Rows from block 2 of the fusion encoder of a small model that answers yes/no questions on an image's attributes, named by matrix and row number. Rows with one number within an expert belong to one neuron, the router's apart. Each number is 50 + 10 x the weight over its row's rms, rounded and kept within 0 to 99. All counts start at 0.
Before each expert's rows are labels from the 100 texts, of 14848, where the router gives the expert most weight on average: "fires on" is the input token at the peak. Only what is clearly more common there than usual is listed. The data: simulated stained blood smears. In brackets: how many of the 100.
# router: slot weights (fusion_encoder.blocks.2.mlp.router.weight, 16x128, trained with AdamW), inputs 0-63
# gate: expert gate (fusion_encoder.blocks.2.mlp.gate, 16x256x128), inputs 0-63
# up: expert up (fusion_encoder.blocks.2.mlp.up, 16x256x128), inputs 0-63
# down: expert down (fusion_encoder.blocks.2.mlp.down, 16x128x256, transposed), outputs 0-63

# expert 15
fires on: "crowded" (91)
router.15:51 57 58 55 58 59 61 71 54 45 43 49 38 49 67 59 64 45 51 40 57 54 55 49 50 45 51 55 58 47 43 41 63 63 51 61 35 50 68 23 49 53 33 42 44 43 62 54 52 68 50 48 56 39 67 37 49 50 44 44 37 58 58 35
gate.1:43 64 24 69 53 61 59 36 52 49 57 50 37 61 42 43 56 44 57 53 52 59 49 55 47 49 38 62 44 51 47 56 71 30 60 56 57 59 32 58 45 50 42 56 53 62 40 49 67 31 65 60 67 38 48 36 60 43 66 50 51 36 53 54
up.1:70 64 59 41 56 48 60 71 63 36 50 38 41 52 55 34 61 52 49 36 55 50 54 52 58 51 63 54 45 47 49 55 53 34 48 45 53 49 40 57 52 42 72 39 54 56 41 56 40 45 47 22 43 61 61 54 51 26 71 37 61 42 62 52
down.1:58 52 61 50 54 54 81 51 67 47 36 50 81 35 45 53 60 53 33 53 42 26 49 57 44 56 39 58 46 55 36 51 43 51 40 36 39 44 51 42 48 69 67 71 49 55 60 55 61 46 42 48 45 39 58 29 51 55 57 44 34 56 60 51
gate.2:43 45 43 56 50 46 51 48 41 38 45 43 55 54 36 48 42 51 42 53 36 29 54 58 43 69 59 56 64 46 59 47 29 62 44 53 71 29 59 43 70 32 53 45 53 53 55 43 76 47 42 58 60 53 49 45 55 56 52 52 73 30 61 62
up.2:49 57 62 45 42 51 50 43 39 58 51 56 51 57 65 37 58 44 49 46 74 63 39 36 26 46 60 48 50 58 53 53 60 35 62 49 34 33 38 46 65 70 45 43 61 44 60 61 24 74 43 59 51 48 40 60 64 34 67 47 41 59 43 45
down.2:36 60 34 47 47 57 40 57 51 54 52 48 40 37 63 49 39 39 37 62 46 52 50 42 50 51 56 32 53 32 52 41 38 54 63 62 43 60 51 47 43 47 41 37 53 52 34 55 60 55 54 57 59 63 55 38 54 49 55 45 44 59 53 68
gate.3:51 37 33 41 50 40 45 26 49 65 41 66 53 45 51 58 46 45 59 52 75 57 44 51 48 59 40 52 64 52 55 64 34 47 44 66 57 41 54 71 38 56 39 52 45 41 62 62 54 54 42 61 48 58 63 58 47 47 47 48 66 56 40 56
up.3:58 48 32 41 68 43 53 47 61 41 46 57 42 60 51 48 37 53 47 45 58 68 50 42 44 57 41 46 64 62 44 35 45 51 38 55 62 42 41 71 40 57 53 52 48 40 69 60 43 53 53 43 59 75 51 60 54 37 52 56 69 67 37 58
down.3:39 42 32 51 66 47 65 46 48 56 48 51 35 32 28 41 53 41 53 58 49 42 51 43 57 38 63 52 26 42 57 52 53 34 69 62 50 45 73 50 46 41 58 40 28 68 56 40 46 51 44 60 46 44 51 68 54 46 44 46 52 51 41 47
gate.4:57 63 38 59 61 59 41 24 64 37 50 59 59 40 49 51 33 38 48 53 58 57 52 38 35 38 57 45 49 78 46 43 63 25 46 36 54 64 35 58 55 42 45 47 70 42 47 65 36 41 41 54 36 28 53 36 60 53 52 44 37 61 56 45
up.4:56 41 73 48 41 50 52 56 49 55 61 37 41 36 42 66 63 35 42 61 51 49 48 53 45 55 45 52 30 50 41 53 53 46 62 44 46 35 49 56 59 40 60 49 39 50 34 41 47 51 50 37 52 51 63 58 30 51 54 52 52 20 53 33
down.4:56 53 44 43 68 41 23 49 31 55 34 52 59 33 53 69 52 43 59 61 45 60 65 54 49 52 46 59 55 53 35 34 44 50 65 61 54 61 64 29 50 48 41 45 64 60 61 39 40 53 43 40 40 40 20 54 46 59 48 50 58 53 66 68
gate.5:41 50 49 53 52 78 43 56 42 51 45 43 48 56 45 48 44 72 60 39 53 50 49 43 58 43 53 28 59 41 36 45 50 42 26 49 50 42 54 51 60 56 56 57 60 34 40 65 49 66 54 43 59 51 46 68 71 68 36 37 71 29 48 45
up.5:76 50 57 47 53 23 53 46 56 44 56 57 51 48 57 41 50 37 38 59 46 37 66 54 61 49 40 63 46 53 64 54 43 58 74 49 56 46 49 56 31 36 40 42 36 70 46 25 57 40 48 42 46 66 46 43 42 41 57 44 31 57 42 55
down.5:56 40 69 57 47 42 42 44 63 62 26 50 46 48 57 45 46 46 53 41 53 46 60 56 50 56 63 56 56 56 71 70 55 52 59 35 57 39 57 43 43 48 49 49 53 42 59 61 41 53 47 52 40 56 46 42 41 50 53 49 58 50 77 60
gate.6:27 52 53 45 50 55 66 50 61 15 54 49 62 48 61 57 36 39 44 48 51 53 44 52 67 46 50 60 69 62 62 43 43 70 32 61 50 55 64 47 44 35 50 47 45 55 40 54 66 53 59 36 60 50 45 65 38 42 46 42 62 44 52 42
up.6:68 34 44 36 47 58 55 47 48 62 38 56 43 49 47 57 46 50 38 54 60 65 55 42 59 46 63 59 32 60 38 42 49 21 44 40 49 56 77 42 59 49 51 52 46 43 47 42 50 39 58 53 53 48 63 50 50 56 63 39 53 57 34 54
down.6:51 34 54 69 39 53 46 46 57 54 44 39 48 69 57 35 36 56 43 37 66 44 47 34 67 37 39 46 49 55 27 53 50 64 53 60 49 34 46 49 48 45 48 50 54 64 38 48 48 57 26 35 46 58 52 32 39 50 41 55 65 55 58 53
gate.7:63 56 54 63 76 55 64 38 47 72 44 45 73 32 35 39 44 51 37 49 57 52 51 60 46 45 58 55 55 40 57 40 52 48 46 50 48 41 47 45 52 46 38 36 44 40 51 63 48 39 47 49 59 46 55 34 49 63 59 49 37 41 35 50
up.7:51 64 54 51 50 61 51 43 41 55 38 33 57 60 51 45 47 30 50 50 54 46 39 62 51 56 60 59 55 59 59 40 53 42 32 41 58 43 38 45 53 24 64 36 39 31 56 33 67 59 45 51 55 59 41 36 55 52 49 56 43 43 33 59
down.7:36 77 45 46 49 49 57 48 23 52 68 66 58 49 40 47 64 61 56 37 43 44 54 54 69 51 62 58 43 53 41 56 62 58 63 75 40 25 59 48 56 62 40 44 54 56 65 63 47 55 50 46 67 34 41 67 47 44 34 43 49 60 57 60
gate.8:67 61 37 62 34 50 40 57 71 49 39 40 31 57 48 39 49 54 59 74 49 34 51 57 52 63 21 65 39 63 66 50 40 49 43 53 44 44 52 62 52 66 53 55 34 32 40 35 47 51 47 67 51 56 57 47 59 46 32 43 49 45 39 36
up.8:44 40 48 47 51 49 50 39 64 50 51 56 70 43 59 56 57 44 42 30 48 73 39 38 57 34 84 46 55 27 51 53 55 42 65 55 54 46 53 49 53 29 52 44 60 75 49 66 34 45 59 34 50 40 46 53 39 48 66 50 50 56 58 66
down.8:54 37 38 46 63 52 52 59 49 43 53 37 33 64 42 47 61 52 39 65 58 42 54 56 56 55 38 65 29 55 30 65 48 59 46 41 51 43 47 55 52 41 55 61 34 57 53 11 47 58 44 46 43 63 45 39 40 47 40 38 56 58 46 60

# expert 11
fires on: "ovals" (100)
router.11:47 42 65 71 44 57 59 29 49 45 48 50 42 54 33 49 37 51 42 42 74 40 53 45 63 46 47 45 47 43 49 49 63 46 47 34 41 45 60 51 58 49 49 51 54 47 46 43 49 51 52 51 60 49 57 57 48 47 54 51 54 49 62 37
gate.1:47 38 31 51 47 54 57 54 53 42 46 44 50 62 52 44 34 42 55 46 51 65 52 46 42 67 66 68 45 62 58 58 42 68 42 61 47 58 49 46 54 55 47 68 36 31 53 57 41 70 52 51 39 63 50 50 72 29 76 30 58 37 60 49
up.1:46 53 28 47 47 56 60 50 23 46 36 43 54 46 51 39 40 47 45 44 53 57 46 55 62 64 60 51 50 68 61 62 45 43 65 60 70 35 49 57 54 38 60 39 56 53 37 41 62 50 44 37 50 42 51 72 56 53 43 40 65 38 53 45
down.1:47 52 48 59 51 41 63 58 53 61 54 46 52 34 49 36 47 64 44 57 51 52 49 36 54 59 74 24 43 45 45 46 49 52 52 79 43 42 20 40 47 42 41 64 31 52 64 67 47 39 63 55 52 48 42 44 54 63 44 41 53 39 57 47
gate.2:70 50 42 54 54 47 37 49 34 67 61 39 52 55 48 50 41 45 47 70 43 51 48 72 38 58 51 51 59 50 62 58 56 46 25 40 54 52 33 40 51 40 66 36 46 62 28 41 68 42 63 52 44 53 35 58 41 58 48 66 52 60 50 52
up.2:48 37 58 53 42 34 48 50 64 65 48 62 58 46 44 44 58 60 59 60 48 41 50 51 41 57 39 60 57 42 39 47 39 39 64 48 48 43 56 56 27 63 48 53 71 37 42 75 45 47 45 43 59 64 54 55 47 55 44 44 57 41 60 56
down.2:41 39 51 40 51 57 60 49 42 58 61 48 56 62 54 37 44 53 63 48 58 48 35 61 64 58 55 41 41 42 58 68 57 38 42 67 51 50 62 57 47 53 55 75 37 55 57 21 44 60 39 43 56 32 52 52 31 68 46 38 48 44 63 49
gate.3:59 31 44 41 52 48 46 47 53 48 31 58 62 50 30 57 56 56 51 43 60 51 48 51 46 40 51 66 67 75 58 43 49 46 51 34 46 57 54 66 51 44 47 28 34 57 40 58 40 41 53 38 31 48 38 26 44 60 46 45 51 62 50 46
up.3:54 52 34 49 50 49 51 42 53 46 50 70 58 53 44 51 58 57 58 44 62 47 38 62 74 46 56 39 67 72 47 52 65 56 55 42 47 40 53 49 52 45 56 40 45 61 47 53 37 45 56 57 56 49 54 51 54 31 33 29 50 38 56 37
down.3:47 51 40 53 47 49 38 49 67 44 54 50 44 49 50 57 43 40 53 46 42 20 37 29 53 46 49 36 43 39 56 29 57 50 51 43 56 31 60 53 53 53 61 60 46 63 46 39 52 42 50 48 53 48 42 62 66 56 66 13 50 59 55 54
gate.4:69 54 44 56 56 61 58 65 49 39 32 63 50 69 76 66 53 57 36 57 62 58 64 39 52 38 40 51 46 51 51 64 54 46 66 39 47 47 47 43 46 59 49 55 50 50 46 32 60 52 46 69 58 33 53 41 48 40 39 54 36 40 37 52
up.4:54 54 51 55 31 56 46 51 30 50 47 59 66 45 48 57 52 31 49 43 44 52 46 52 37 49 40 46 43 53 52 54 48 40 48 25 57 61 32 59 50 49 47 43 65 54 36 55 53 32 51 41 71 62 43 60 34 35 49 58 58 33 54 46
down.4:60 40 34 41 56 40 52 48 38 45 51 47 46 42 44 40 46 56 48 43 56 39 31 43 57 47 61 33 51 49 52 46 54 62 38 47 66 45 41 61 39 38 51 44 68 41 53 50 44 49 49 42 49 58 50 40 54 53 55 43 49 68 74 57
gate.5:65 55 56 57 50 47 61 66 62 44 53 41 68 36 37 37 50 51 47 32 59 45 54 59 57 45 62 64 52 45 38 53 60 45 32 44 49 48 57 55 51 46 47 59 38 37 45 60 39 53 43 48 43 47 54 45 47 69 49 61 55 24 53 38
up.5:43 51 62 55 54 40 53 76 68 32 43 39 76 43 48 51 44 29 59 48 33 43 68 66 52 53 39 52 35 50 58 35 62 62 41 38 45 51 49 54 42 52 53 54 56 40 41 50 47 46 54 46 38 65 47 55 35 69 37 61 50 40 54 29
down.5:46 57 50 54 55 53 41 48 52 44 43 62 48 67 57 43 85 59 48 47 42 66 44 47 65 25 43 55 54 37 54 50 43 56 52 65 59 60 39 46 52 52 58 59 39 49 72 42 51 52 53 59 54 44 30 42 26 51 56 32 51 58 28 45
gate.6:58 60 22 40 63 63 51 48 37 40 59 56 46 46 45 32 55 39 45 38 54 68 50 26 39 48 29 40 38 44 44 49 48 54 67 45 44 56 50 59 54 54 54 47 68 48 63 49 53 55 48 50 49 58 65 33 73 58 56 54 50 29 51 48
up.6:54 67 37 40 57 51 51 37 30 50 50 50 44 37 53 52 53 61 40 46 46 46 65 51 49 50 43 43 57 30 55 38 51 45 37 42 60 40 60 50 40 45 64 30 67 56 61 57 35 37 51 55 44 49 41 35 58 40 52 42 36 50 57 67
down.6:58 52 54 42 52 48 53 48 59 59 45 60 42 45 40 48 36 43 49 59 50 59 26 64 47 45 50 33 45 57 79 48 52 55 50 69 44 45 40 39 49 41 53 74 22 52 70 67 68 51 57 47 42 47 62 60 38 51 44 50 47 66 56 42
gate.7:48 59 73 57 64 59 37 50 43 61 69 55 66 56 53 39 43 64 64 64 55 46 46 40 28 50 34 35 59 46 40 51 69 40 60 48 58 63 47 44 37 60 53 39 45 51 47 40 57 36 61 57 44 54 42 32 45 55 55 31 59 67 61 41
up.7:41 57 68 60 63 60 37 43 53 61 68 69 64 57 45 48 27 59 43 57 53 51 38 57 30 43 42 46 52 56 49 57 60 44 54 54 48 53 50 41 39 58 62 54 58 45 54 62 43 33 58 49 52 51 55 38 53 52 47 31 56 84 51 55
down.7:59 50 49 46 38 53 23 59 40 51 62 62 41 46 56 42 61 54 55 44 44 26 71 49 44 50 31 50 45 47 56 38 57 62 58 56 55 46 44 46 54 61 56 36 34 55 51 58 39 30 31 52 62 52 30 47 53 55 46 35 57 58 39 45
gate.8:50 49 45 47 56 53 70 56 44 46 39 44 39 37 44 64 53 46 56 56 42 54 64 59 44 52 47 77 46 51 28 48 58 48 55 56 51 32 43 58 39 46 74 51 52 68 45 38 31 53 41 48 48 30 49 76 60 51 55 59 48 46 50 36
up.8:45 49 50 55 52 53 63 49 44 49 50 46 41 52 54 51 60 45 46 51 36 51 56 57 32 41 53 53 43 60 44 42 65 56 49 57 52 34 53 54 35 45 61 50 51 60 41 42 34 61 47 50 50 48 35 78 54 53 48 56 42 50 39 37
down.8:40 53 55 29 42 70 41 65 41 43 36 58 60 39 60 41 34 59 32 41 51 43 45 35 51 49 71 56 47 52 33 55 55 37 53 54 52 55 61 56 42 41 63 64 58 61 49 50 45 54 29 60 63 46 55 41 68 36 65 70 53 24 52 47

# expert 1
fires on: "lobed nucleus" (38); "band-shaped nucleus" (37); "discs" (13)
router.1:65 55 54 42 49 45 42 68 60 39 54 39 29 36 51 44 48 59 57 51 63 46 43 36 29 48 62 50 53 52 53 48 51 52 34 54 55 56 43 43 41 38 66 40 52 41 52 50 54 63 42 63 57 55 43 20 56 49 49 48 44 38 45 46
gate.1:33 60 43 34 67 49 44 52 39 48 46 53 57 61 53 61 37 59 62 46 31 55 52 42 30 51 50 49 47 64 68 53 58 62 50 46 52 60 37 41 63 45 61 36 50 39 52 33 56 40 57 46 48 64 50 58 21 54 48 44 57 48 25 42
up.1:40 55 44 37 64 52 51 50 40 46 47 47 57 61 53 62 44 50 57 48 36 56 55 43 29 51 46 54 48 64 66 51 57 71 47 50 51 62 35 45 63 50 63 35 47 37 53 33 59 32 57 50 50 59 51 57 21 45 46 39 52 57 22 39
down.1:62 49 55 49 46 50 55 43 53 47 46 51 40 56 54 55 58 43 51 60 50 17 62 60 47 37 23 55 45 51 70 58 52 46 49 51 47 32 62 24 53 49 48 46 53 53 43 70 52 34 46 40 54 61 58 45 50 49 50 58 47 41 60 45
gate.2:55 44 60 35 34 30 61 54 35 42 48 52 55 36 46 40 52 51 53 50 46 43 70 56 46 67 54 42 50 43 58 62 35 54 43 52 48 59 53 61 45 57 50 41 51 53 55 43 59 50 41 58 55 46 44 39 62 47 47 38 47 39 54 57
up.2:64 42 62 46 37 41 41 64 34 45 40 33 64 35 36 44 49 46 62 64 60 46 68 56 65 47 62 54 48 58 46 50 44 65 64 39 56 41 50 63 42 46 59 57 54 46 58 52 52 48 61 34 54 37 44 57 51 46 46 35 55 35 46 56
down.2:69 46 41 54 38 40 47 61 50 39 43 52 49 64 51 62 53 48 57 22 58 54 60 61 56 57 57 44 46 57 54 53 46 67 39 32 44 55 58 53 58 48 59 54 49 53 67 64 60 58 55 39 59 33 59 51 45 65 65 52 30 72 59 35
gate.3:58 64 56 42 65 57 65 26 53 52 57 38 33 54 60 44 31 61 46 45 55 56 52 62 40 42 46 54 48 50 40 57 43 47 66 50 58 49 44 57 52 48 55 52 36 53 55 29 56 59 63 50 50 39 57 68 40 58 69 40 50 35 59 72
up.3:60 60 55 36 59 57 68 22 52 55 56 37 36 49 60 45 34 51 36 46 43 62 50 55 37 44 47 53 43 47 44 58 49 48 71 55 56 55 42 53 46 63 54 54 42 47 53 30 64 62 60 50 52 39 51 71 37 57 68 31 50 31 59 75
down.3:22 45 49 43 47 59 56 67 64 50 39 59 57 62 30 65 60 43 35 59 50 60 38 58 46 59 61 48 69 50 70 58 55 38 49 47 50 52 71 46 44 47 40 27 55 50 48 50 50 52 48 46 51 39 76 54 68 61 42 49 52 49 43 44
gate.4:34 58 33 68 41 57 59 38 51 39 39 50 45 35 43 50 44 59 56 52 51 45 47 67 30 44 79 50 48 63 62 52 50 42 51 59 46 38 59 63 48 69 57 50 38 49 56 50 53 52 49 46 47 45 59 65 57 22 23 46 54 63 58 54
up.4:68 37 59 32 53 44 35 63 42 58 60 46 58 64 59 45 61 41 43 50 43 56 55 37 67 60 24 53 47 40 34 51 52 60 49 43 50 61 42 38 59 37 52 52 61 52 41 45 48 47 50 51 56 61 42 34 39 78 69 55 43 39 39 38
down.4:53 58 39 45 52 53 48 45 61 51 54 42 54 35 59 43 44 30 66 55 56 54 54 48 56 49 61 68 48 33 62 37 56 52 52 37 50 59 54 60 60 43 53 71 52 45 72 31 52 42 52 42 44 62 68 61 60 47 39 50 49 48 68 46
gate.5:70 40 48 69 39 44 56 57 60 49 36 46 60 39 51 50 54 53 41 43 44 51 56 43 43 50 35 55 47 74 56 59 54 36 41 79 46 59 46 40 64 71 39 54 42 35 50 51 37 50 58 54 35 40 57 74 49 58 60 49 54 43 32 52
up.5:58 26 51 62 52 36 48 64 61 59 35 44 50 36 50 56 46 54 40 57 51 43 52 60 45 59 31 28 53 65 68 45 46 41 57 59 45 47 53 37 56 82 60 40 44 28 49 46 44 46 61 57 49 51 57 68 39 57 49 57 47 43 46 57
down.5:54 48 45 47 47 34 48 41 40 55 49 46 53 56 65 50 64 63 60 65 42 69 39 72 41 48 55 55 34 51 52 48 41 47 60 42 54 55 56 63 50 53 34 37 69 42 52 69 51 51 49 56 49 47 65 59 35 49 45 42 64 55 52 56
gate.6:44 39 44 27 46 52 50 40 60 61 34 51 54 40 39 48 46 42 36 55 36 54 59 59 48 66 56 49 41 54 55 53 57 41 52 36 49 53 33 44 53 31 65 57 40 47 48 60 35 45 38 41 53 60 49 47 62 56 45 53 64 49 54 52
up.6:59 59 40 38 51 57 45 60 53 45 38 43 60 58 49 60 45 28 33 66 37 54 64 73 51 54 44 45 48 60 44 53 65 53 43 50 37 49 61 42 54 38 69 52 41 47 39 53 48 36 46 64 40 44 58 57 53 40 33 66 43 40 50 56
down.6:49 51 46 47 41 47 29 69 41 36 48 60 21 78 55 51 46 37 51 43 52 55 63 36 44 46 46 61 33 50 46 43 51 45 51 43 55 55 42 43 54 45 64 42 60 47 43 55 59 51 41 57 62 33 46 72 74 42 40 34 60 59 48 50
gate.7:49 45 48 42 46 43 48 43 55 52 46 25 42 42 41 48 34 44 69 49 68 40 68 49 63 59 25 46 47 56 50 32 45 53 53 41 63 38 47 36 43 36 51 43 57 64 49 55 55 51 66 61 52 56 58 28 44 47 50 50 46 72 56 56
up.7:57 50 64 49 58 65 53 52 51 49 50 69 66 49 60 57 60 66 22 48 33 49 44 52 37 45 81 44 38 57 46 54 43 41 39 62 40 43 64 58 57 62 39 59 41 50 36 55 62 43 23 47 53 49 51 61 44 41 68 61 60 43 42 40
down.7:55 57 43 54 35 54 30 42 33 57 54 50 67 44 79 81 46 50 51 51 37 46 72 55 64 38 41 54 42 31 59 42 52 52 49 35 28 44 43 45 58 40 42 43 43 41 53 52 46 40 54 56 37 56 52 55 47 68 38 43 61 45 65 53
gate.8:49 26 41 57 61 66 47 48 39 42 44 37 58 40 48 31 65 56 37 57 62 45 56 36 36 40 49 49 53 44 43 41 57 44 59 35 55 49 50 55 42 52 45 66 44 66 52 56 53 50 54 31 45 44 56 45 54 57 54 70 49 59 53 50
up.8:45 60 36 66 69 59 52 61 49 41 48 45 45 47 50 40 70 43 48 54 46 51 51 55 50 49 47 58 55 44 36 58 41 42 43 37 53 58 48 35 62 30 51 55 52 41 66 56 41 62 53 58 63 61 69 59 57 41 57 48 55 58 39 51
down.8:53 48 55 61 57 58 45 40 43 52 52 61 48 49 45 74 45 56 67 46 41 68 61 57 40 33 69 79 49 38 51 51 49 63 47 57 57 52 61 50 61 54 33 45 45 47 42 42 46 53 45 35 46 54 63 55 58 43 43 55 46 55 45 52

# expert 5
fires on: "no large cell" (100)
router.5:55 58 41 38 53 59 54 68 51 57 45 45 46 38 43 52 47 46 43 51 53 52 47 60 24 39 63 50 55 59 59 51 53 28 39 50 53 60 59 42 39 32 61 61 53 58 55 30 36 48 26 46 42 54 66 42 54 40 51 43 45 47 49 58
gate.1:48 57 62 67 40 24 54 38 55 40 39 50 55 53 71 49 40 38 40 60 40 64 40 41 59 53 49 38 53 49 61 57 57 48 60 59 48 42 36 61 52 48 70 55 44 66 57 39 57 42 36 43 44 66 45 46 60 65 45 55 48 63 47 52
up.1:53 57 56 56 43 53 55 38 57 63 43 65 51 36 60 51 58 51 42 62 70 30 48 49 51 45 28 56 49 52 43 60 34 55 80 43 46 34 40 46 56 44 53 49 45 55 53 53 71 51 64 51 51 39 43 62 47 55 56 48 46 65 40 54
down.1:61 57 45 52 36 58 60 41 44 55 55 74 46 36 60 39 60 63 66 51 66 45 40 61 54 40 33 60 49 48 60 47 43 60 36 44 53 44 54 44 58 50 56 33 73 48 45 54 45 56 25 59 49 59 41 51 53 39 47 58 46 41 38 68
gate.2:57 43 41 44 66 47 57 55 44 50 41 63 43 58 49 30 45 50 63 53 56 62 57 48 60 66 55 56 52 53 29 56 49 32 51 57 46 44 43 45 51 21 54 37 62 67 50 38 37 62 47 33 49 64 54 72 33 58 65 49 49 59 39 39
up.2:47 34 41 28 52 41 58 49 59 38 54 48 40 68 56 43 51 43 65 54 72 51 45 61 64 58 59 64 57 53 33 52 46 50 53 69 65 55 56 52 43 40 44 33 48 71 55 38 48 40 41 34 39 50 46 65 45 41 64 48 47 72 52 57
down.2:51 42 64 49 43 45 49 57 37 50 45 41 55 58 55 58 35 54 55 51 54 39 84 51 51 39 59 46 44 40 55 57 57 43 32 44 52 48 48 43 61 58 46 52 47 48 76 44 50 55 65 52 49 40 67 54 56 48 51 43 48 38 43 43
gate.3:61 44 65 48 63 44 32 54 41 58 40 36 48 45 58 44 53 56 48 51 50 60 45 47 61 42 47 53 43 49 38 59 37 54 65 50 50 48 78 59 72 63 40 69 41 34 50 57 76 50 57 55 45 63 49 46 45 38 49 56 41 44 55 56
up.3:58 64 55 55 59 54 33 40 49 41 61 38 66 48 50 44 45 67 23 60 47 41 47 35 45 45 29 42 46 39 52 50 58 67 52 63 48 48 76 40 65 45 48 53 29 49 54 50 66 36 58 56 41 52 54 58 51 34 65 62 57 56 40 73
down.3:45 52 50 46 46 49 66 54 59 47 29 67 52 71 48 50 55 57 58 53 52 44 51 63 54 41 42 59 46 60 40 46 52 55 49 60 47 44 48 63 53 43 60 49 31 46 44 57 49 64 46 35 55 33 56 50 41 52 33 53 49 76 63 50
gate.4:36 56 45 39 56 54 46 29 51 45 40 53 58 37 48 59 62 38 58 49 69 44 60 60 41 46 40 73 37 53 50 51 32 37 60 58 44 55 53 52 47 60 49 53 31 66 59 56 56 34 39 49 52 30 48 39 62 53 58 57 58 49 44 48
up.4:54 42 59 69 45 64 40 50 31 46 51 44 47 52 51 36 40 63 54 50 50 51 24 49 61 57 56 57 63 60 59 48 70 47 30 48 64 41 45 63 54 49 54 64 64 35 55 49 48 66 51 48 51 46 37 50 23 74 35 49 50 52 55 43
down.4:31 49 39 41 59 56 53 39 41 58 53 65 39 76 44 45 47 56 41 34 43 68 34 52 38 37 52 43 45 65 57 58 46 52 37 70 63 59 53 65 36 54 61 53 34 51 61 50 71 44 59 61 56 57 61 22 49 69 54 57 65 52 65 43
gate.5:55 43 31 38 59 58 34 69 41 47 60 52 43 57 53 55 61 39 50 57 35 52 49 69 51 49 33 58 37 63 52 71 40 54 53 46 58 48 41 58 64 34 63 42 51 48 32 63 41 50 44 38 62 43 46 39 50 38 42 57 56 49 57 46
up.5:45 51 42 69 66 52 65 50 60 48 59 56 45 45 41 53 62 48 49 44 48 40 67 58 40 42 64 49 58 45 43 28 62 50 42 53 56 39 36 35 54 46 35 49 62 51 57 58 54 44 63 57 61 45 42 46 57 41 38 43 47 75 43 63
down.5:55 42 57 54 49 42 47 51 51 55 58 26 50 61 55 58 35 34 40 43 62 43 61 54 38 55 57 50 46 59 59 47 71 33 45 55 68 38 52 66 34 65 39 37 52 68 47 45 53 51 70 51 45 40 54 78 47 50 51 43 37 46 43 51
gate.6:41 33 52 36 66 55 25 59 46 52 38 43 57 50 53 51 51 50 66 48 58 58 64 55 64 49 57 64 57 57 39 38 33 41 62 61 55 61 46 64 65 45 45 46 31 45 65 55 44 37 46 63 54 46 38 59 41 66 42 29 39 45 35 69
up.6:67 55 55 47 40 31 53 54 52 55 78 42 39 43 44 42 34 38 38 44 37 44 42 40 45 45 24 54 40 47 52 49 47 56 50 54 50 49 59 52 63 56 44 52 58 41 42 50 48 55 52 68 48 65 57 27 48 53 40 44 59 45 61 55
down.6:31 46 42 59 47 52 53 33 62 60 46 50 63 47 39 48 27 36 57 48 56 49 44 56 37 44 69 56 50 57 39 58 49 53 46 52 59 60 58 43 55 43 52 59 42 46 30 37 52 53 45 46 43 42 49 35 50 43 66 53 47 49 27 28
gate.7:53 54 58 60 55 57 38 40 49 52 47 55 51 32 46 70 44 50 58 45 49 52 58 60 45 43 49 46 46 55 61 66 50 58 59 45 42 56 37 57 69 49 40 47 52 63 75 34 56 65 38 57 47 45 69 37 61 47 40 41 48 48 36 25
up.7:49 34 48 50 50 42 47 52 34 44 57 45 41 69 43 38 57 64 42 58 42 52 39 56 63 43 55 46 54 30 69 56 37 41 54 46 60 30 48 68 40 47 63 54 58 45 38 58 71 49 45 49 46 54 40 46 34 49 40 44 43 34 61 74
down.7:58 53 39 49 49 43 45 55 45 33 29 56 34 32 51 43 27 45 56 40 45 39 56 59 54 74 47 50 52 46 45 38 49 50 60 51 50 34 51 68 62 48 50 64 52 53 71 36 44 42 51 52 53 36 36 28 44 55 64 42 56 34 43 62
gate.8:54 41 47 40 56 32 65 50 52 63 57 53 28 56 57 56 45 44 52 49 25 50 40 46 51 47 62 45 53 45 50 65 56 46 53 47 18 41 44 57 45 35 58 46 49 52 53 50 46 42 65 52 41 49 70 49 47 57 46 59 57 46 31 56
up.8:51 68 56 58 35 46 48 61 66 30 43 52 58 53 53 42 70 36 36 48 67 37 49 59 47 53 41 42 58 61 63 57 51 41 61 44 43 45 48 52 61 46 53 49 43 47 53 65 45 70 56 53 51 61 53 58 59 44 13 53 53 58 57 36
down.8:61 46 56 53 66 52 57 56 48 40 52 50 49 67 64 62 40 47 49 29 50 42 70 45 51 60 44 53 29 36 65 57 48 60 40 60 48 57 59 47 47 43 43 50 48 37 52 65 62 58 52 58 41 30 44 51 54 54 38 53 39 61 41 28